A small CTC image transcriber, trained from scratch: width 384, trained on short English words printed on busy colour backdrops.
Rows from block 5 of a small CTC image transcriber, named by matrix and row number. Rows with one number belong to one neuron. Each number is 128 + 24 x the weight over its row's rms, rounded and kept within 0 to 255. All counts start at 0.
After each neuron's rows are labels from the 100 images, of 14976, where the neuron reaches its highest value: "strongest on" is what is common among them; "peak on" is the class under the peak. Only what is clearly more common there than usual is listed. The data: short English words printed on busy colour backdrops.
# fc1: MLP up (model.blocks.5.mlp.fc1.weight, 1152x384), inputs 288-383
# fc2: MLP down (model.blocks.5.mlp.fc2.weight, 384x1152, transposed), outputs 288-383

fc1.90 [ 81 151 134 116  91 147 125 130 145 136 113 126 139  83 133  95 120 136  95 117 171 139 132 139 138 114 107 112 175 121 102 144 128 118 164 103 157 112 117 101 133 137 152 159 152 119 150 117 149  91 168 166 142 114 108 133 102  96 136 137 121 150 154  89 175 108 131  94 121 110  61 125 118 145 127  84 146 123 177 152 128 120 136 130 111 101 131 100 141 179 106 139 141 149 118 127]
fc2.90 [170 126 124 130 155 156 171 133 138 119 135 108 185  82 126 150  94  96 152 108 106 101 147 146 101 125 126 130 161 135 158 150 104 108 141 126 169 123 136 113 141 128 105 119 104 143 134 102 109 132 131  71 132 121 128 120 157 147 106 111 111 154 138 136 125 120 105 101 119 101 111 164 121 120 112  96 106 144 122 119 137 108 132 170  89 128 181 134  85 159 122  86 141 149  90 129]
strongest on: the letter n; capitals; the letter w
peak on: letter n

fc1.518 [149 125 146 135 130 108 145  84 151 145 166 166 121 126 172 141 148 120 135 137 159 119 159 169 110 149 125 134 112 158 151 139 147 135 123 147 152 152 124 119 113 183 121 120 125 100 146  68  72 168 107 129  99  81 172 135 110  99 174 126 104 129 104 137 121 156 140  70 126 120  86 142 100 125 142  80 133 121  95 124 117 139 136 127 133 131 146 148 169 174 101 130 120 131 112  94]
fc2.518 [114 135 134 148 147  80 119 136 129 117 104 118 163 131 146 113 125 118 115 122 153 153 116 125  78 121 128 135 132 133 125 194 165 171 114 119 102 120  94 119 128 122 112  94 122 147 219 117 119 143 136 130  92 142 132 117 129 119 107  92  94 111 115 118 130  98 131 124 127 139 131 150 104 105 147  72 166 123 106 145 123 104 122 134 118 130  83 127 158 191  66 140 126 139 104 120]
strongest on: capitals; the letter n; the letter m
peak on: letter n

fc1.577 [139 136 148 118 148 120 127 110 149 154 204 143 119 115 168  50 165 139 140 165 137 116 137 179 119  77 127 119 108 197 155 136 125 137 144 167 132 134 153 118  97 130 110  99 142 199  98 120 125 162 122 150 165  96 137 114 124 123 147 124 128 123 101  84  94 182 133 131 113 132 104 127  78 134 119  98 125 143 184 125 135 137 151 120 143  98 112 125 155 131  81 128 111 129 115 127]
fc2.577 [ 91 152 124 119 114  90 141  92 109  85 140 101 131 150 131 123 136 116 110 153 151 140 125 136 153  82  87 121 111 110  99 107 171 125 119 153 112 105  94  92 139 165 130 104 102 163 147 101 131 139 113 121 124 145 158 136 131 111 112 104 137 127 136 158 107 158  82 105  98 145 118 147 123 138 119 124 154 156 152 117  61 118 145 140  82 175 128 110 116 170 109 161 112 114 125 120]
strongest on: capitals; the letter m; the letter w
peak on: letter m

fc1.522 [145 156  99 130 151 136 135 108 126  98 177 117 154 128 124  97 130 150 138 152 113 160 139 118 108 100 178 153 141 149 125 153 121  59 161 108 127 152 129 147 136 143 121 118 129 229 129 107 151 103 149  97 142 110 120 111 114 128 118 119 111 139  83 123 140 129 162 136 116  95 150  81 136 141 126  88 123 136 134 144 105 109 128 178 116 151 137  84 130 154 159 112 109 121 122 144]
fc2.522 [155 105  89 122 111 134 127 112 148 138 167 106 149 141 131 126  87  89 122 132 147 148 124 157  77  97 139 131 180 150 160 124 100 118 156 121 116 127 120 149 150 154 115 120 108 130 122 166 137 129 123 146 104 126 132 139 128 110 115 155 117 139 122 132 102 109  93  91 151 135 133  88 139 127 140 158 103 137 131 121 174 126 128 126 127 133 146 132 120 159  74 117 135 140 127 150]
strongest on: the letter w
peak on: letter w

fc1.599 [109 111 127 102 148 136 112 135 151 142 123 145 162 152 143 119 115 115  87  92 182 129 102 173 127 139 108 149 142  86 154 120 112 172 157  98 171 164  96 145 171 122 123 140 130 139 134 105 136 136 108 104 110 127 119 128 141 169  86 137 141 117 134 145 120 138 131 139 125 161  45  99  99 106 117  97 155  97 140 109  87 134 125 164 151 126 130 125 126 162 116 144  88 157 104 118]
fc2.599 [140 162 114 142 127 112 144 130 129 124 131 100 127  77 153 152 153  87 140 137 160 112 194 149 109 148 154 131 121 145 136 163 146 111 147 150 129 114 144 143 125 150 123 138 147 134 124 118 130 139  90 109  92 107 164  87 157 119 149  97  64 111 148 176  76 122  92 139 154 121 143 175 137 155 143 126  82 107 131 121 112 118 129 136 167 133  90 120  95 151  68 137 132 157 128 144]
strongest on: the letter n; capitals
peak on: letter n

fc1.578 [119 113 137 111 150 113 129 136 141 109  94 122  87 115 125  98 114 184 104 102 103 134 135 139 177 120 123 161 120 124 123 133 135 155 109 112 117 112  93 129 121 157 105 130 116  97 144 102 139 126 113 141 110 100 138 158 113 114 155 155 155 126  85 100  92 138 178 175 136 119 118  63 142 163 150 139 152 127  98 159 157  82 110 114 118 135 127 113 164 115  93 132  95 133 120 132]
fc2.578 [ 98 171 143 112 114 111 130  95 137 157 150 114 179 112 114 133 122 133  87 130 168 122 143 158  79 122 107 108  92 115 108 162 115 142 118 107 100 131 157 151 161 131 104 111 139 129 150 147  86 121 122 123 140 140 102 119 135 177 133  93 134  92 126 139 111 146 126 133 100 108 141 141 105  83 150 122  96 114 114 103 125 109 162 223 107 130 147 140 115 108 151 124 104  78 138 145]
strongest on: bold; the letter o
peak on: letter o

fc1.9 [ 91 154 133 133 142 153 141 143 171 148 120 136 122 153  81  96 112 154 186 140  99 120 129 134 102 152 133 120 132 122 136 107 111 156 142  96 143 133 142 135 129 157 155 118 119 113 142 118 122 124  96 108 130 107 134 166  94 130 111 159  73 119 158 125 138 148 144 123 149 116 150 123 116  92 157  98 117 155 140 183 153 131 136 192 154 120 138 112 150 116  74 138 121 123 163 151]
fc2.9 [140  97 148 170 114 135 117 162 128 148 129  98 117 128  98 131 157 122 103 135 122 145  90 146 144 155 173 119 119 124 111 119 118 121  60 136 134 111 160 108 159 103 139 142 141 159 159 126 118 130 132 129 125 155  95  66 151 131 140 118 124 122 149 134 118 144 127 138 173 180 110 140 149 152  98 132 114 145 110 125 129 140  87 117 128 153 129 127 169 141 171 124 139 120 118 125]
strongest on: capitals; the letter r
peak on: letter r

fc1.696 [147 111 172 150 155 115 169  94 125 111 126 153 139  61 125 147 185 108 131 108 112 124 133 125 126 173 145 147 176 133 153 127 158 128 106 121 152 110 151 151 132 140 116 137  82  92 107 152 118 134  98 113 149 135 148 135 123  98 102 157  90 116 130 147 156 152 141  87 134 140 172 157 115 111 126 131 147 140  94 138 108 150 118 138 101 128 112 142  90 108 108 134 160 100 100 170]
fc2.696 [139 137 130  98 143 128 114 133 105 130 113 115 175 133 153 125 135 120 112 127 106 137  93 121 134 178 180 136  92 125 124 175 161 137 133 110 112 142 119 122 148  99 105 115 141 132 153 159 124 119 131 107 119 107 117 129 157 105 101 118 113 129  92 146 101 148  91 126  93 118 107 129 134 144 123 109 115 138 121 208  98 113 128 133  91  95 146 112  96 117 116 154 125 100 148 100]
strongest on: capitals; the letter n; the letter m
peak on: letter n

fc1.257 [138 122 137  98  98 129 130  71 111 118 124 165 120 158 145 146 153 158 195 125 174 115 149 142 158 123 103 168  97 138 141 107 135 139 133 121 123 129 150 122 117 184 123 128 126 133  61 130  99 157 160 134 131 125 182 127 108 103 146  77 123 109 102 130  94 122 123  87 103 158 137  90 121 158 100 114 163 141 115 168 110 150 160 109 114 136 135 125  89 116 128 154 117 121 134 120]
fc2.257 [116 120 150 115 139 116 175 126 129 137 143 143 127 172 143 125 131 140 167 110 156 130 116 110 100 112 160 139 108 147 125 147 133 147 131 140 109 138 116 147 115 115 115 153 125 138 115 133  71 125 110 135 129  79 133 139 132 134  99 132  95 123 144 113 130 110 174 115 131 100 118 114 127 175 153 140 126 108 119 193  96 130 139 149 160 111 105 161 129 135  59 113 129 130 156 118]
strongest on: capitals; the letter n; the letter m
peak on: letter n

fc1.563 [120 124 106 106 150 127  85 138 128 146 179 185 142 115 138 133 122 135 128 125 144 120 163 158 104 179 105 131 165 130 123 129 104 128 130  77 149 123 133 120 122  94 145 122 117 152 134  92 134 130 175 153 115  85 148 131 128 143  73 137 114 108 143 122 162  97 112 137 101 140 132 144 154 187 146 131 101 133 151 111 123 162  90 101 101 146 144 147 120 137 140 140 121 119 144 155]
fc2.563 [137 162 115 136 112 145 106 150 150 134 125 136 104 126 152 136 108 119 124 167  90 115 156  97 114 118 189 133 153 141 124 145 143 155 128 121  97 126 130  83 117 134  83 164 135 134 180 155 114 141 138 157 129 133 120 127 147 120 105 104  80 156 112 128 101 148 111 113 134 141 136 148 145 106 121 110 146 117 124 160 131 134 132 140 132 125 157 138 147 137 136 142 108 105 120 112]
strongest on: capitals; the letter a
peak on: letter a

fc1.135 [123 119 133  94 144 148 121 137 120 100 126 120 111 148 149 120  85  92 134 116  90 163 141 187 130 106 133 144 117 104 122  70  99 174 148 179 123 132 113 173 109 139  76  98 109 147 102 139 117 135 123 103 158 151 132 167 141 153 124  95 149 117 121 140 113 138  86 138 118 102 116 106 150 128 169 122 116 153  81 131 110  81 157 122  91 107 117 109  91 139 133 109 147 162 131 165]
fc2.135 [174 145 128 134 142 111 107 127 110 131 112 125 171 150 113 145 151 108 157 113 153 132 108 141 111 109 132 130 140 128 165 131 113  95 133 120 114 126 150  88 150 170 126 136 114 124 144 152 121 125 121 155 130 116 127 118 125  75 122 158 128 119 142 155 119 119 111 157 149 120 125 128 154 148 143 122 145  97 126 109 128 106  97 140  92 113 125 121 142 104 124 102 123 102 115  96]
strongest on: bold
peak on: letter a

fc1.369 [ 98  96 109 101 144 129  89 119 122 108 118 108 126 168 141 157  98 186 150 126 162 155 138 124 130 129 142 146 128 168  80 123 104  86 144 111 150 159 120  91 130  92 129 136 112 168 113 137 130 117 133 155 137 137 134 185 109 161 158 148 113 144 163 133 141 115 102 133 129 134 133 109 105 161 101  70 137 133 138 140  85  78 127  98  93 140 172 136 133 122 135 138 112 107 128 129]
fc2.369 [135  97 118 173 141 144 124 168  93  81 176 159 126  88 148 127 122  85 100  94 117 140  67 113  94 113 113 125 142 130 142 129 125 115 153 117 160 147  85 127 139 100  77 170 139 117 149 148 105 134 143  99 124 112 151 122 128 113 137  78 116 130 126 116 133  94 107 107 118 118 152 133 123 100 148 152 146 141  84  79 152 110 123 119 131 149 114  92  93 125 145 141 145 141 133 135]
strongest on: the letter w
peak on: letter w

fc1.657 [154 150 110 154 130 129 122 116 112 125 147 162  72 181 128 143 111 164 101 127 156 109 132 153 131 150 123 110 113 103 119 180  99 135  52 115 144 143 136 118 129  71 141 132 128 143 119 125 126 132 129  97 113  72  93 145 121 105 182 142 125 145 120 167 119 105 151 157 110 140 165 152 124 141  82 157 112 127 134 108 110 132 173 164  64 128 129 156  98 200 101 119 107 174 154 135]
fc2.657 [126  94  98 130 118 130 138 137 119 153 143  80 117  99 168 125 132  84 154 148 132 144 104 128 162 110 138 120 105 140  96 128  96 122 152 118 115 132 133 117 136  97 135 108 149 159 109 128 135 128 135 104 122 152 122 130 107 156 150 142 144 116 127 146  93 108 115 123 124 121 137 131 126 159 169  91 118 115 155 128 115 134 123 157 102 143  85 109 109 151 188 113 128 107 115  97]
strongest on: the letter w
peak on: letter w

fc1.61 [ 92 112 154 137 156 114 146 123  94 121 177  90 104 118 105 107 152 121 135 131 114 129 118 120  98 107 151 187 116 105 103 135 126 121 127 160 136 105 159 131 155 142 115 147 128 138 137 120 143 127 128 108 114 120 124 160  89 127 176  92 130 122 134 114 123  94 149 144 131 137 106 127 131 133 145 150 148 112 111 125 158 111 160 118  88  72 120 111 123 122  95 143 121  93 168 124]
fc2.61 [116 153 120 140 146 111  84 150 141 123 179 163 117 108 154 157 122  98 120 149 165 145  97 125 151 113  73 135 165 159 107 147  94 146 145  92 151 162 126 122 121  91 114 140  86 142 123 116 107 179 125 120 161 119 116 129 136 140 142 114 161 135 103 124 152 188 108 167 114 164 139 168 115 151 189 124 157 164 113 134 127 142 143 105 155 141 129 119 154 125 116 154 119 137 120 101]
strongest on: bold; the letter e
peak on: letter e